{"encoder_arch": "vit", "model": "contrastive audio-text model", "dataset": "drum patterns on synthesised drum kits", "train_examples": 26041, "n_mels": 64, "hop_length": 320, "input": "log_mel", "spec_augment": true, "win_length": 400, "tokenizer": "word", "vocab_size": 159, "loss": "sigmoid", "embed_dim": 384, "encoder_norm": "rmsnorm", "encoder_norm_position": "pre", "encoder_activation": "geglu", "encoder_mlp_ratio": 3, "encoder_head_dim": 64, "encoder_fused_qkv": true, "encoder_bias": "none", "encoder_qk_norm": false, "encoder_parallel_block": false, "encoder_dropout": 0.05, "encoder_inner_norm": false, "encoder_patch_size": [8, 16], "encoder_layers": 12, "encoder_width": 192, "encoder_positions": "sincos", "encoder_pooling": "class_token", "text_encoder_causal": false, "text_encoder_width": 192, "text_encoder_layers": 8, "text_encoder_norm": "layernorm", "text_encoder_norm_position": "pre", "text_encoder_activation": "swiglu", "text_encoder_mlp_ratio": 2.67, "text_encoder_head_dim": 32, "text_encoder_fused_qkv": false, "text_encoder_bias": "none", "text_encoder_qk_norm": false, "text_encoder_parallel_block": false, "text_encoder_inner_norm": false, "text_encoder_drop_path": 0.15, "text_encoder_kv_group_size": 2, "text_encoder_positions": "learned", "init": "orthogonal", "residual_init": "none", "optimizer": "soap", "beta2": 0.95, "learning_rate": 0.0025, "beta1": 0.95, "shampoo_beta": 0.95, "eps": 1e-08, "precondition_frequency": 10, "max_precond_dim": 1024, "one_sided": true, "adamw_lr_other_params": 0.0014, "max_grad_norm": 1.0, "max_steps": 15200, "batch_size": 256, "epochs": 149.4, "lr_schedule": "cosine", "final_lr_fraction": 0, "warmup_steps": 760, "weight_decay": 0.1, "adamw_weight_decay_other_params": 0}
Rows from block 6 of the audio encoder of a small contrastive audio-text model, named by matrix and row number. Rows with one number belong to one neuron. Each number is 128 + 32 x the weight over its row's rms, rounded and kept within 0 to 255. All counts start at 0. Numbers have three digits each.
Before each neuron's rows are labels from the 100 clips, of 14848, where the neuron reaches its largest size: "top examples" is what is common among them; "band" is the frequency band that holds the peak. Only what is clearly more common there than usual is listed. The data: drum patterns on synthesised drum kits.
# gate: MLP gate (encoder.blocks.6.mlp.gate.weight, 576x192), inputs 96-191
# fc1: MLP up (encoder.blocks.6.mlp.fc1.weight, 576x192), inputs 96-191
# fc2: MLP down (encoder.blocks.6.mlp.fc2.weight, 192x576, transposed), outputs 96-191

top examples: dembow; tempo: 160 to 170 bpm
band: 2000 to 4000 Hz
gate.53:110111116091116182139199173147125109165158170153132177132108125131145145150121082131146131080095138127100085125103094120161121117171053137073131116094133157053147220149172113169105084115124137163101128076157106145101104150107175121129125153100123126171116116054109166121151162110124195117
fc1.53:130071146051078131147119079122140129076123122140109123094099113130098123109103177120121087199114161129094157176136165125108163131094134117123117123204135131175098139179120109101188199105122152076101149138102094101155173132162091111168092101120080090145142121166084122154134164178096123106
fc2.53:136155097143166133122121071083114119123101138141062059074110108050185098112062092146135159107087097154118149097162175160144121093158079110131124119104082137071140170118062176176152165113146110197120115122129180178084091112128118120079087113120136111096168114088127142089173086090088185158

top examples: open hi-hat; bossa nova
band: 250 to 500 Hz
gate.41:122068131082111113142108139135117141158112086100061140077168120159100188091148118135102104080075152115125177078069129140120097153117137157069112098126159115099083151053147127070133135136146126156056133132135114149107125149159085175137097120147133144087066075180113137141090125121135077147
fc1.41:104138120097182104161127163162213104136158124138063129133165186156122115106114107088119113183156156146115180142099129111105129135135156117072129121158131145186148114166151112111132106082138135116091161128116124172122103133096133134203148114079166162099094041112153142115074101141159143189
fc2.41:190089134105200150158111170133126130113162073127138132110161192118156088135140119130091108151099186149157131127091123116151125136191137070081110105150132099177210123139144117105151122169154103126162153095115083103127129159123112142132165071096135104081108097145146169121159112144139140129

top examples: open hi-hat; half-time
band: 2000 to 4000 Hz
gate.567:158122107189111157092120140114125188157075163109098148166107187111161143143117148161231103142084119118150191133111137165115117124116164120087103155162064143132147095111147120097094122165081069099129130145139194158090141114128123153137123020134135127069171114057102112105140085147126147119
fc1.567:110121098093092105169073140127119169109161045086106099204117133093149109102131141106088133131130197071125131071154087134135129094128102152089081109144115145143102129153099115121133138104119149126129162148183100146196130085135145110140143139121061104068169107135183091126114130128123122153
fc2.567:078114093105151116115200129162111094119161134094060075111159143107138098100173097157128198127115146115099119135136080117184101121118125094134146113168113104105134165123112126136156110046201124112112056161102111108072133084118102066138130112096121098146128104132109146163135124082115127170

top examples: dembow; march; pink noise
band: 0 to 250 Hz
gate.488:118192119122125154086123084080121157137105117104091103127172173115129132144146120035122087140118104143131158142107130115108109106117121063125173134106081085155122135188165092037141116073130111148160158152115112141105145201137129115130136161179146139074142110121085130073163172155117156077
fc1.488:078146097146176139122118101171129106133155128149094116165107152104153094117121128111126097133101122180135215135054173078109155183082129162118171056135098165102114134082102080111134115083140073057067153149096079125088167183140155116147140138171134112128172143117141079103074144119083098137
fc2.488:094156101149167121130180104180088135120140145126129121112097136107122092153088180124108142117125151089110128117108126163145121162147115109106161126149120220146100161168107158114145125146147154112143131136122141113082113149108159112177169084151173127165117081129157107088133176138139188177

top examples: reverberation; text has "room"; text has "reverberant"; rimshot
band: 250 to 500 Hz
gate.418:127131105138168117114107154115148146155140127111148119114157092137073069152113161101115096166087141127108126116111169130077112144120156109133139197091176093127111152190127092087120128140150151169141124136146140103173105092144141040112048175152137141062133105201117099099144178142146152127
fc1.418:151130171130117117158162105162112127139090107131139133095104162194173194091175129170119144108222098117101136077145103109158106134140055163144105073164103132108128077101125176143147137098096184094136117110135119142133160154121127169124179116125120137152123135122150187172173077122109103151
fc2.418:105108117152106128122113131135122155088159114093103126143126085176179123168175107158169102152189132104102151107186132123106115096170115145089143151118122059106112151181089138097162202088142135140100148096134128114145107129136182158101169145155138140159093172059058156131060148185107146132

top examples: crash cymbal; random hits
band: 1000 to 2000 Hz
gate.357:148150155090082150116114092092083136113147181126095097156168152130109115164074100104091051125139181134220094150141142073137164147132195166166106111184182093162149135107168121164169128090112112189131129161137138130131088147220108166113133119105053093138157099156120144156144085127086108170
fc1.357:097124146112098116142090114137120133165088156137151092192116151114153129127140143113101087106144122135119202099109131121068141164121047096065145140173147151161178121160112180156158194078115160140111195109130158124128110081108138130085103097178117169157115078120136134109111113079102117136
fc2.357:124095139162113143119133141090107120168199153156140117132193110117091146185103125096153106059050070145128071140168122105118165132117159126176133128124104209133101129087157099120102116122157171083150166075151136064136129094149110165103130119122130079089077186131141111094126128147132088164

top examples: crash cymbal; clap; muffled (low-pass)
band: 1000 to 2000 Hz
gate.180:167115125109127111162098116182074155216095138165132191138114152121100090143091163083136150101130152096122119144142203110163156127129176148128131134129150097075129157164127121128098119124170119142112077179166110135102205183197155123111136104106168126092186099076176117129109169166088134189
fc1.180:148134101140184142075140092139108102151095150125153143166109145113141156123152163171118097126124087069089104175086168095087108112194131192132107151102163148141156137146147131128159121145157140098081083135142086161175115129157168082145159102124090121058133129139180124117115185132076122114
fc2.180:109116125151130101125083168135136087159135154137135150056181123185186192202158126167067133159099120119104139121121110077169164133130152117077117181142112144167109082136145088125094105112121133111118122109167074101151158099134105171142157152068161093057123098153139125105116128151100132144

top examples: clap; text has "noise"; rumble
band: 1000 to 2000 Hz
gate.311:158108079147086143134155130147117128133105098096113139106087110116101113076170165141131161159096097119125181134130166146137169165097109152088100137163162102183167112146153088178073124175155187175135068128137133138087104116132108108169122114098099084152123107110121129088150134112107150116
fc1.311:141113068141106148113152078101133164143101107149089148180122193103178097165162157212075121102096107175109085108159157115118129085128123076102131099150103102166193146157088116185198170102118153100075178142103125073134108080145156155100162127081149065130114215175096154126117068156118135149
fc2.311:109079105160147075105142085173096087166102166135116089131085182161136096096137130087109154157125147109102115115140101110131138167159108087088075144188134094121070165133157034208163123114113161119139098204158124075155119151131134079121066106134111116112146161133194173129131072152098154176

top examples: reverberation; text has "room"; text has "reverberant"; snare
band: 250 to 500 Hz; 500 to 1000 Hz
gate.245:096165118060129141133103130170138208179146121164103133112097180138153109079167091098121157148136161167148141114142131137147183152182195108153165166047179132193117138155140082152127101092143112111119117086184145080118161176221157107095103100101145139132094153121106162129145136164097142148
fc1.245:183104137143103126168128065109130076104097174131161120111109107074145150149152097145147089150102088103126121140098087084095103148104111191087099100177165167111163106139130080096120144149125157178136142155146193172090122096098142069173173157164084120167156081088208069121159155088110109135
fc2.245:092098124128141138123124114162132183123104135105088162152163104110170100130135154139153169124092124116142147093149167137160101157151116107108165146100144058209087055204142130113120095118139103161115118045070167087116054194152139132117143095098138108116174128083102164130086119108133184099

top examples: snare; random hits; tempo: 90 to 100 bpm
band: 2000 to 4000 Hz
gate.238:150115167110133060155109154103068098128136133117121068129137161134120151112175180090094078172139168139113094159128129121098116176172133063120175108143126083149166139193126148134171154167153132120131138082142147118171142165140123162172119120104048127192090111153109171156076152122074067199
fc1.238:115134163159156090143149121132087128133156082153163088169082081122137130110152120108079132112110122148169095186106129143114144109197092084129152076130110124151149167142119122083127091192104114098092156223142108136092111081158159125148079108114145114051145076137163103117049063139143072180
fc2.238:130100086153122152139165162097121132132080113067132123083111140151143114092203166120156159072173152143102166161147133091137084150133091099171159134132126117162118111087118137055176155088157157110106133170112153158171107184133185071155128194125095127166074118133122141122169139110156093160

top examples: clap; tempo: 100 to 110 bpm; random hits
band: 2000 to 4000 Hz
gate.6:158163156101135107069181113127115141168131080133057166146133152121165103137141183134092128076167119122117122086074146120100158120115108086146121109116211115105171084088134077131126121140088117108115159176142109116097146125082130117158086170136087112170109129118204072091139104109116144136
fc1.6:100124112141156149089154113117086131111112166032099152084161197168104172070112173100161100115106167148137145141124123152150107111128114105145122115083171140107063108095187131132113138114119077107139147112141099152076135096097065120114115101129108149095118149086178158145162093157145100101
fc2.6:168158153178150144106096176065163102077150155167133149127151108123169156124092158091118170131099102093107115132084153146120101139117146133114107085122124199122175100105078215105152131124116104179127139106110107090105144165193185127088122151131174162161092134131096129142142118137170124094

top examples: ride cymbal; random hits
band: 4000 to 8000 Hz
gate.260:170102081122146102122123143128113180146153149146114170140057119151134132129134114124136134175110175163155137092127135169157112101150125168171078130103096086138104144110085139133122106130114090126092074134159146152165181144131114139132084188162096114116054092077105139140079155114103105165
fc1.260:185160119131156179190143087106070147142180066144135140169127183105070140118135124174111175136092174124157146144145123154156119078200081113127155150133109141166127163166115125128164141101139104105190173115121146129109155126137189147122102133189146143082150134180097095121115103148099119144
fc2.260:155113137128131179106216094090135155124113098183107063116129098112117137109121096117140124064107132118174157113131090151153135067181087122143142115136179101152155144107186113091093078124151157127102110183168107164090164138127158120147135165131137166127144169110165090185158099167130140139

top examples: ride cymbal; white noise
band: 4000 to 8000 Hz
gate.437:147129079157104119129087122142075132141176116096145134126163128086149063166108128091136160170079100165160156092103123139176178117182153152125081128113134166137137123134184143145104138193165186159201087078137170099076140113128133109104106122149137098109062112169116100156102109076125087116
fc1.437:110085093135128157061159130140146109146112154079123147109150149161122108083094102148177079113132174109145061140149151157099085124141143109110119098081160109071101123169129205145124118105140149083089158141081126162124125117183103188078145135196157145112138144133123055136180126154151181090
fc2.437:107109084141120114143077126124102146127141126106130130177126090141103137185079151081119092102078125091097173122139120130136102148121167108102184148117112097081151126121160159117061166190164113153142136103157155054106139146118101127105125133164193115135101142131136169108108089104132175119

top examples: open hi-hat; ride cymbal
band: 4000 to 8000 Hz
gate.478:086160115117134158097117099177110099193150097068079146152122161117141129151189107126126134150103097156135157120089167175106155175120127150136122090149102016129148102166173160119126114185111140154149109167166128159053097137118162185133146084176106154124158119068164214165136142098146137122
fc1.478:178099104158123124128154172150128135124065153158082130114090081137144147126165150100184139149120123165063096128192215112153101169143139169117181129120173186047156161123186106122141134121201158104121119064111091179139126133154114141109105121100139135132079101170113101156103124132147103152
fc2.478:123124124088084149134070131098091113173090110146152133117126091103066147158083149124165155105211115067100094122140159170140121098148201138219132130164136136170137093179118148120158108131130139099188137139064124057088187104144140128171129136108149119167084105120142099145080167151164094121

top examples: crash cymbal; closed hi-hat
band: 4000 to 8000 Hz
gate.289:148129124161142127119116119091119164127159141100119169156123198107156185140142121093111077091113032134133158114127078138081142136107117133091140091160190020152150141168155151092144155176164126111135112136194182116111174074142086186139130123146112148139143152098142120138120118178141103112
fc1.289:130133170101165087142190149138119189188150138136113137123128114104062156078088129140108107132146147156108073143130101160140046134140076146203101100095082112086086072142084135058081122100184142081068164093148087156152146159078176109112111141135155125167132116147087080137161150156150140104
fc2.289:092156116135108128124129132112121130072143172139092137180090103173136151087125119145062118147113167196170106147100138169161133134114139134126135103090079065072137060149057093120127076161120125144116109126161164177122143120102176199162117132153111134122095158198114175164122116156161165158

top examples: clap
band: 1000 to 2000 Hz
gate.74:191122075133072100141108143146178067150149120110118143134048086116124156149157098111128125126109087153162131099152146162164111119197151069133149144142146064154158087142150112148143119167119105080142153162112116129081057172148192096190110161098132115162102142144189170150097100163114147185
fc1.74:137206144130094094115133154153104051162081164167084076118133138167167085123072056135149130133172107119119134079090163100140094192048136128091156130159141139134057072078123103135167117065125173123128173132083151116156086097150127163122124152112132139078124164137095128083082106117114103111
fc2.74:109125155119120111168145061163099128148131133095123106163105180106113135144106156133207115101175114108120167048153091079156151187157123120149114124097206171124121150073163162144114102108092110164083151156097096141144151131171088154130111094067086133117100132156188184110157156124106190186

top examples: rimshot; tempo: 160 to 170 bpm; muffled (low-pass); tempo: 150 to 160 bpm
band: 2000 to 4000 Hz; 1000 to 2000 Hz
gate.80:114161121127113125087125147120089130164097098119156171127173065140134102165095154151148076132121137179124123099191152163154187131079197172132137103119088098120151147102140105151159117158148085117182112155156126126144176134072142050123159122086137074148193092077123081116158138174210097136
fc1.80:159131080113098059110159115124133168137170122120146133103144128080160071122149168148185150128120142166103126046091134116085131053146199100115144141124141176138091155090124150122124104158132112094151145161126141174141132100186109117089115124129062160179167100133103106158095239172118162086
fc2.80:154092100046145112121143140093144188127113105108102134189104102146142144144105110097150087131056104066088170120140100120132119114144106129114060170164171167150131106139094132193114141092114099116113082121130151136125140120115116124099115148070076157135103160141111147180171148120131177120

top examples: reverberation; text has "room"; text has "reverberant"
band: 0 to 250 Hz
gate.400:126180095135076124135171140119122148091136156115118122153060145112141091110128163141047166179097067123174158146124121111188156083131224176107115057120087103168100152140129108128129133077109104100165136172162080148142125132104105137078142152064152161151119146165131066134126104042121046115
fc1.400:118127098140179157118142076128141142137109121202155090205133130162129154054148087153135063138130177101142131100109158175101145137175132081146109143128137147163117079088145197168118087157132136198166109133125148111109108144167141161088088082082117123114106135089118184176088136140075140117
fc2.400:140172115187177124136190100181128124163105066149152096161180131142118153146134157111103037133136105095142078103068197133139196098128138080146141164077123150138084193141142133104088149147123122094123065142116113037093169164134161106128134085140144126140073135173092066132078135128111103131

top examples: dembow; clap; tempo: 140 to 150 bpm
band: 2000 to 4000 Hz
gate.370:143195155137121156086109139181121156083141071159121149178119147137116125144141133075080162093140151113118157082160125114113117142086149059089155151111108158100124162171109151084099086139111139173172163164151106126145145097092049101175130092111118146071118124189121145122117099116125183088
fc1.370:109120096133138184163106104147114104143136172109089164168177138122095166154159093153120151100091130098125124132131091094072144172099152083136177167170130118172136100071108148065156133140141131150129057156154182095151119125093120165167110142128120143115112138122130213091056142103051083111
fc2.370:164126076118084110207119129147121135116137118169124145117126144119110105138104161165061133125129119106159112137091143123124111164116178098098097144089139123166098111080107105132164103126103069125078144124092080130156126073113161126088147100124169090073141123143132085119085137121051048134

top examples: ride cymbal; half-time
band: 2000 to 4000 Hz
gate.168:095147146146158106103147189102128114155103121115173101114125134210062210162142158157121088161086084087146150090123201049122162133149109131152117162046108080158118069149105145103107086185148128130082118192154108084126107094118121078137116114112125121129130104126171033074122135100086121177
fc1.168:139140110153137163181105095143149152145179115073129042196185124128174066185140102140148140124116154120128094116158103157194130114091153082163186091152121128153131165176176156132111137125128117102205097173165150117178159101160149101174166139158110103137102149138120156177133126081121125079
fc2.168:142066159148134158148110135177105139123181110082131094087156106109078178060112115157122186125139152121140139108126114177148111149096124159120146093100189063149101119128158085136087160086175108122149122172110097142108135103166078145122159139088111152132135162098110100187144186124145081080

top examples: open hi-hat; muffled (low-pass)
band: 4000 to 8000 Hz
gate.97:099115074110137114161090121112081123102175085074124148149201135154160168105147106108104153127145163071097157113141102146106146119131127148095126106128061125099114121170144145193110082162143091174148180158141151070123162096121046050124165178160102094149110103153130156086121099206124130120
fc1.97:113145112139144106106158170143089182140159133097129100113185157119158123129114089119150212082072148102111092130094167068170122130129106157090104142118114074111081103130163105133070144103098204192120141121158133131061086081155140188136070091095152135084165194087111094120121082156100122154
fc2.97:118124118160110110105120096178136123129094131116043074103147124097131085120173111126156144122194145120155112181108125110115124133100049131150117133141148136124085148122163107108151132083144187096129127114076075195114099125101156118049140163089152129100192097147136115128182072124144175164

top examples: open hi-hat; reverberation; text has "room"; text has "reverberant"
band: 4000 to 8000 Hz
gate.403:085127083125139086157129129116096204091170109093119161101185168139133119122135143189127159108156140097111147148078137123135095154158103135101172071197123064104108091101138126125113120128133159140107139161149150127117162068130046104120119121123114146094124182128137061112157113127147128148
fc1.403:135080101120122145144131124134144138095107122131128180108137142126098145189185161149153094138141096147147112123153155131115133176105099086118174101125111133148150105155074169109203152092161100094144061183081137122145133129130079102103145157109101207144187115194134126170139156058173102067
fc2.403:137122153134107206129102107108130132108138151158189172132136088132156159115125157132110078086148104154125119124187101154097124156115160119121123118114172117157178103148119121173074127180119113162116153125150202056145159146138108130218144122202155130166098166105119148134042188119105104083

top examples: crash cymbal; reverberation; text has "reverberant"; text has "room"
band: 2000 to 4000 Hz
gate.532:146153076122123103096096162125043150134113133112070146163129180137173124174175184144120101073129056129114201099145112112114148138092112153115096072090195080166098170184153112096140132133088130109091130099163071099140133125121080121163109185136091141096181155103132149156156159100117029178
fc1.532:095105100103104108126115161113084149215132165152138188135135089093087130117115197135158110168129095136097127167093079127134180116094164139167123126125129196061123077113093094141149143155178177197163097118158128076147166102116123059110094197103152142149086058195194114092117163119145109065
fc2.532:078135168125117104119126152193086120165121117163115128200115113120125075106111152151125081155088097144090158129118169125113147153124101084165122073136139118117143106144144136110141193111171153182094159095199100128137146111072111105119109136141143143129129114124107170131119173180075171135

top examples: rimshot; march; tempo: 160 to 170 bpm; tempo: 110 to 120 bpm
band: 2000 to 4000 Hz
gate.75:166109126204109187136087099183167139143118077149107160160105143112101105151134139069118085105130136108125170167091135109090103129142098113140104099114147076111063135096169139096120165104142080117145088098134106133067129106170118090108128110189087109163116114110119142076073120117083091141
fc1.75:128043163126124219105093132139138124097178170148093090104104186124085126112129167122094128110140209099094128081145144097070137135079123106181120142112142133146072181128189101107092154148113089137115120161147088123129129107166136144138116165127120120175134072179127091147107068088126093039
fc2.75:086151113153154188093128105118149145126090117126106177111127201098111122101078170155108184096092139098113107076150141086059129140152131094117112135081155163118089153149126121149176148076173126117140123106111087174133113076162118216101079146143145142128138104122153099151110102107114126126

top examples: reverberation; text has "room"; text has "reverberant"
band: 0 to 250 Hz
gate.430:129117122141123030090120100116125137176176146103116179187111140108193080136125139116192044088124122096175128151109117133091105153111174149109146150115154033139122120158143150172167079116194091120085120100182101120111087121079120128128122136138148133100134144172128143107128059119057101139
fc1.430:148211151182158080073123153173123133145133150103183108104084114101122138153143108115153114154176085105166132142111155141110024109157115146148096099158164133130083139111169104110165161148114102109138066140189130101159075121159054105161107100165120143156093127148121181098182129134152123121
fc2.430:130097192115155123090138153164156090148109097161172128089047105093082135121091102104072096114080082052135130103160140097137080155134136137168119150172136117160123144076075113072150151088089112126138161129192213102094103147147112130130139119150115120140198084144138151151045147097144167124

top examples: snare; breakbeat; random hits
band: 250 to 500 Hz
gate.385:126139062103191077137081157138125100162143114134099106084136135170179158136160129125116147156187151086080112094165152114163142114120105124084129134111123138117129115148083147132113151131187204139120100094156123131158141098116114162109106115134100099178122145143107057103095116108120176088
fc1.385:140147123072179144173110149137114115129130122109089087069132116097137196153146179170109121128105142061097105120154170137121132144124064109124120082094131087089123114132166133175138131185157219101132103107102047132147112164119125102069077116158142131153159138075085153096109218096107170139
fc2.385:113084153065093154107124071110124135102155120179106097110186134143160140092139158119155083192098193137138105072110128109135179015139137168127151054129113122110070140109127067124157088161102130097151070107195116112129119113152108117113147083128132129052090117180150145154154160123163175107

top examples: snare; closed hi-hat
band: 4000 to 8000 Hz
gate.59:126155105211109159121141114137098090216070137121156110145123131184136153106156132082131121135062069083120152083129091093110155186142196094113130106099120101099166147131110085106066113138141101140121160134159101140131151107148133100113090139163104172074101158083112157097110113136150107110
fc1.59:168112167137120134091141133139154096143131164197042141123162106125140157110114059100096099108085084158113131065141093150174073117175138159136146194120093114141118184124158163170153127096097125156097160100086051128186150164141160135100113144072112141121130128148159179139095092173145116128
fc2.59:109089134111072133170126124155183108137170142158168143130071115170147193129106162152146145143151076122080113112077077133095085136117128134138133111081148119158076098136119125090134139112162122122132138069138099076121079093193139114143131139043096165156153101125156107162115114129185191126

top examples: clap; text has "noise"; tempo: 140 to 150 bpm
band: 1000 to 2000 Hz
gate.172:146125046146108130103138113158096148191152099175130100086069125136126099171121194166169166122142109072117190072131143125190123119148151150155098204120208149179169081159121127089136104146116125140111127207146168185145109108166130156068109060124081158141126098169136165071098103103094085128
fc1.172:127133153114185093157159136120140108091143141077103132162147149148134107076174093098105104109129176177117126149121098116100144194127138067094140117112086053069109156098163095220132172129113140122075116150077109086103096099110122119160132190134168039149132167107139082177096098177154198073
fc2.172:110107159115131104112110092220105106096057143142105091141115140125068140099094135104133123105115147125087216082132071074160148174156125191182090107116127064083134148141103166121132115090154082107103150181151095156099157130185144099151098091094063137148118148137146141093135138160116164158

top examples: reverberation; text has "room"; text has "reverberant"; snare
band: 1000 to 2000 Hz
gate.278:110140142124160126100158204129154171199109128101144113136110110112138201159119104083170146144157171151099117111158104166110147107166137088113143138121146142201093123115102151125110108097137098113155028135173090121143111115172124110081092089065170136122083186174130151147134169156118103141
fc1.278:100147163123106082117100138114141093168098068105171109164062129085148162145056058146136095108076124108085154111085086151060103124074127173182111129183158113085196148108104149140098165176109115106167156153154136148105116161134153172129147112180143115123111170151090092170167096147182118154
fc2.278:167149101138167190169100171134080093131160112181111174155173124136160105168187173156170086124154129095137149096139159113106097162145089090081175149099099143131103129202134115077106137175171161133119113135090126126090099147098114079120137130117116099137145155072135124144079105100186145083

top examples: crash cymbal
band: 1000 to 2000 Hz
gate.46:158074133110153103068150074091158169125143160163079117128107105165208100245164117079156137144138105085171117117131184053134143097121140140094121138103112163123109077184131140139163144118158114107112123135180113145078131118122054131049108104119112108097156157149175114107173115122141112182
fc1.46:156098129108096160108067121156135116114136120183107130109167134106155082173135101135136112129119134140087118152150141155146185158087099147116138127156197087167118147107155084140160133078095069159171084115127119125097087102178152152125111095170126135059185160068120156149127123154118117126
fc2.46:190100146088163124154154094083100117114129138148158151060101136134155112141113152141084172121161161076071141093164164094144117116131115141107168137149177175158093107163158116094097098075156092143168143171038125157091077131105122082093102140112104095186132140150104162177183114107163084089

top examples: tempo: 70 to 80 bpm
band: 4000 to 8000 Hz
gate.279:165080126105117174129145141137176137128099133093096133114129160129121123095158101122104045090108062170184134125120142098170130130177058144161166146145137062152129153115149084127154129138124096143120058097157110165149154130130115150097083148084131131113107143104127108132166136115084115125
fc1.279:086165164109141129097102134131167112120156127107121138146150138145172105155122132147142146149139177151085150122107086122125210205110153142096117157122097138109123064126096125083155112155165089084142130145161124135141126100150130172167131149220133137118144107086136161118134128177151157101
fc2.279:138138185152132097135111065181099117122167137112112134055104141160129169187141123141124139113159189161099082134120096138127161092147170166105104129127052111195122083082119130135149144201113128123110165103110120082141154132083162159100166146115119165165147079076085129109181128102144125077

top examples: reverberation; text has "room"; text has "reverberant"
band: 250 to 500 Hz
gate.79:096134203110133135099132102111055146144105086118077126137104150133135130072117140106147120080115119173123104106111126181081133107080186024154069121080194143159151201108135131187118071104057198154088112147119116138198119070145137107033108124109142107137136088157085139172126121105105119164
fc1.79:182083107179130131089125083135052128128171145121157106103118091115149156129124102145146127058106114147165159128188134160148120161150050128109120130065178128157085087110101128073198182135106171159108125114108113094132094123072095120104160137130097102126142138079120187092069132177096157102
fc2.79:088141146068145091071086162169111141077086201080095104123102133116096141100112129093119160160122102072137106116151101154102171128169082142150085140127161116143163130200150140160152138123112104100165104096118118169152143100162198127112162123144152138120107150128127194135120130143119132129

top examples: reverberation; text has "reverberant"; text has "room"; white noise
band: 2000 to 4000 Hz
gate.133:135060196145157147151112112145120131154069090088117103126107124144107161130100103086143098153069161150150136154171167121079118142087145060079152138092081094147110108095219085131114089164109111118093090101130135152120135119073098182138056104088099146168113120156071073100115155104085094128
fc1.133:161054179151123158135084137084089139141162141130117165118135155079053128143123070116162130097157119132065159208126185141084125148096103099105168130108064111108139120143146079153097105131103154119115107152093126172186150108118110131115092097103117123194119141186110074112138146115142160105
fc2.133:114161102117126106158141128073118195110069093107134143141099198074173106162160105136130131116092148081172136111097150157121168122115156148167143084172133096128094097216121133124144149130082096141147107139162067115170125087128063153153130136135140150110195136112140102173110123168133128148

top examples: ride cymbal; clipping; text has "clipped"
band: 4000 to 8000 Hz; 250 to 500 Hz
gate.25:143115132071104155167126121090150195113154130118111138111147113145050120109153131124164097184056147205076164128126085126107134162076126145101092133109135074096114128152099094159175107136104179130132059049116155093101176139107096081126103162120152097066144158207096099148092142098115117116
fc1.25:116208099159081100147130097131128135169135156122117160101197177163066146084128082058184131177125079135166145135086098053152110146140137117109071102083100175126149121155086098094110159110122119121133070104143091151118172142189134144137170126122163123111035113107138097149151121168058141163
fc2.25:179100115152184168154127101074174137101149098168114093112163128149111140126165118137139142168140126099181125128088160116117206160049151121135124102106129150198141067144115124131132146125163155102089149098132115137108145113106147106199149122112131126192083084210143157149120200126105106128